Weights of a small image captioner.
Model: 7.57M parameters, encoder norm layernorm, encoder activation gelu, encoder num experts 16, encoder layers 10, encoder width 192, decoder width 192, decoder layers 6, decoder norm layernorm, decoder activation gelu.
Training: normuon at rate 0.01, 7900 steps, batches of 256.
Data: trained on larger renderings of crowded toy scenes, 45211 training examples, 44.7 epochs.
Rows from block 2 of the image encoder of a small image captioner, named by matrix and row number. Rows with one number belong to one neuron. Each number is 128 + 32 x the weight over its row's rms, rounded and kept within 0 to 255. All counts start at 0. Numbers have three digits each.
Before each neuron's rows are labels from the 100 images, of 14848, where the neuron reaches its highest value: "responds to" is what is common among them. Only what is clearly more common there than usual is listed. The data: larger renderings of crowded toy scenes.
# fc1: MLP up (encoder.blocks.2.mlp.fc1.weight, 384x192), inputs 64-127
# fc2: MLP down (encoder.blocks.2.mlp.fc2.weight, 192x384, transposed), outputs 64-127

responds to: mug
fc1.96:135037236144110165169134149168099134139128131165114155126091099109114137037106129122138130148122153123144127162084157179144143074148164086128127155048081106170090199102120058120116106136137109
fc2.96:155151043142128112082187186120124107117116171155124121141090168157062117160205112076109131079081140092114137109142144116078127103108119096129163141152102101150091147136109143107160092162136149

responds to: bottle
fc1.105:138141113193137177199083117141086093089089140105124146152116101187120107123121160117142140082135130133132116094126152157145121115172128109158123136149057161153090156110164091086097139129216122
fc2.105:084091150088188097126147102134106133102167110079110099157155078156167104161098093133074119143134105134087153130131157127114074130104113150124158085140150136120142177092080107124198157099172147

responds to: brown object; flower; its colour: brown
fc1.372:138078116110132152202097108102108137146122161164096141136113179139156130117146181195208138093099098145143116131137068129129166052134090118132126080134095090131116169121114103084135045147185124
fc2.372:092134028106105151134079084144100148092096063126112093190101097123146129184139147115126182140154145123143120126152126132148154088152084111166193067150163120165117164126081136155162176124090110

responds to: bottle
fc1.296:131107100179145171116084168080160113081117090165168114124131130097141137079195165121174163132118121134107116165089162182175161144105170095066165043160144122163112074101155177138165086179136125
fc2.296:155111085105122113122164135107161179169107193070132105139175116222066178147075149124065140130123162095153145095141091139117183122103113148102138136081129165141153156085162148067114160159137110

responds to: bottle
fc1.116:143136091141119150100167080126148098143159123114121088092156100120140178169135098148127177132135102106116136129116146089162173151164164119103153107063185099126133107159181096132130127127108125
fc2.116:133132114151165089079100155079117072130131116063153157189167125130062095172143120157068150115100120145111133162131121125090134160114170128095153101128109156153116153145112214132088120131158191

responds to: mushroom; tree; largest object: tree
fc1.68:145149146134107122178114168091139116114110086169151104133121177141183104120134192109170150070146119131099145113099133132064134106198086059133123076130138083087105125144118148090133177162141150
fc2.68:114127113133166062146077069119137118139143070128088110060123154119111139164164152123131162106091146117153088133164092144187170083161099085125156144155172122166102104144125144172155168109120127

responds to: airplane
fc1.319:127114110118109117092155109057108174106135128106131088112075126156117106135222153144129086167100147127085127177117137108176102109097161172114087075148130158067128190083096092090102161158107110
fc2.319:201130152097120136117135218112150143114121145127070112108160153083077115157077085137145149088169100126130154129145131152142155161143094157131115093174122086166142127068067125195103114124110063

responds to: bottle; barrel
fc1.364:150165155111089110086133063112063170133148150117150161164109169150132161154145075127165080139075117164118122143124175120110062126159114115128092105141126142085127176133177146114151180100098163
fc2.364:140123192143178108144051157142108105165139123067128147081110073096093143119093139186108150092147101141131120099186038120084169157148111135125152131105127182103106097155194157072105143155175124

responds to: mushroom
fc1.26:085104215143080142155105135159159214138175113099118120121072168171110211113124135135123127079146112158105107135114116126111079170159153099131154162101136105119135127128177072157140090132126056
fc2.26:161148141116118102127074142072140125154114113144140127119093101156163160142122082105134131102147120146195125175131108130085043102172128069102132149116155091141125139136088081138156111195126170

responds to: mushroom; airplane
fc1.188:129108140123112154145171126153093109151214111109192163121163096072155116154134150117158153118115178057133129135143130131138140154144175116074118126125172162132071051156157133106082140097109173
fc2.188:113160107128101098071182147167088058151085165125146180097132131187139161067126167140074196130135151142131161135156147097082126150130104093157118102188135059208113137099141113102127157125065077

responds to: airplane
fc1.37:102148098130160115151084139196186149092159078152121133105052087134108089099141129087103122145123129118133133165140132189129082116151123167137144151179109165136144140137157125144078041115141089
fc2.37:139139152163130071141190016126100170074095135120166164147127124178143167148102068182145134165085129080125108118125134125116088099153143139130117131119170175134169112177110087098147208080103122

responds to: mug; dumbbell; largest object: mug
fc1.273:110105158128125144088096154075153154160130125108104073178116164148164099111091094167147090143155085122122154090099141122197158125092095103130114087163164129159182124147178130175123139155130088
fc2.273:172139097087069127106117148159122082108083113105165092143109116127103082158187167127089123206174128123082116096101099138101153133144143204128051118092150178151089142142119050183133067154049062

responds to: mushroom
fc1.271:096168149178102136165196161136137175126168074204127155087129137171187168101095107103123110149074145084106143103144115178135124100137116102119131101153145167149102107141108101129131094160131101
fc2.271:177092115158119045111094049151111116190112166113172155122139141148102109105171093157133199167134094125138080151147101081086130156164081114116123114147166087129128114109103083137113139112111131

responds to: bottle
fc1.163:129185127109139089134147115170082070077158140125176150150098071107128085106158139125117127176080124161106145091184130132119113144140151139060151181072136117125089138145128062113164108122137162
fc2.163:153105084141068182130119150110199132153092185088091135128104167131141163140130154130096104092106112068130147150146110129121131139174155137164111114115063134090089133103079167102107119124159124

responds to: airplane
fc1.138:090149149129153138165135168159117205177116102156108152093121083121152188110167104082162158098127129138138173091127123124093199128104130142094041171110140138074121091099133129095167146136103127
fc2.138:139141159156101100106143124152087127153166136107137112075141176136158064121100083183104162144151137124100106141126142083101100179083120104128117121121110148186122075141144097156111070093140109

responds to: airplane
fc1.218:171119124173083121114160176117142124121182135033175125148096145156128100122107099136186154190110132090156099107164111087183145082075138136089154172113174123125117119169142108134180131079167085
fc2.218:118115107173137097143123103137112142106100124162094072180121110179174112151090061161075134127142116109114113163144149152096132182136070102141132072146113135218143111068097185229110130167110095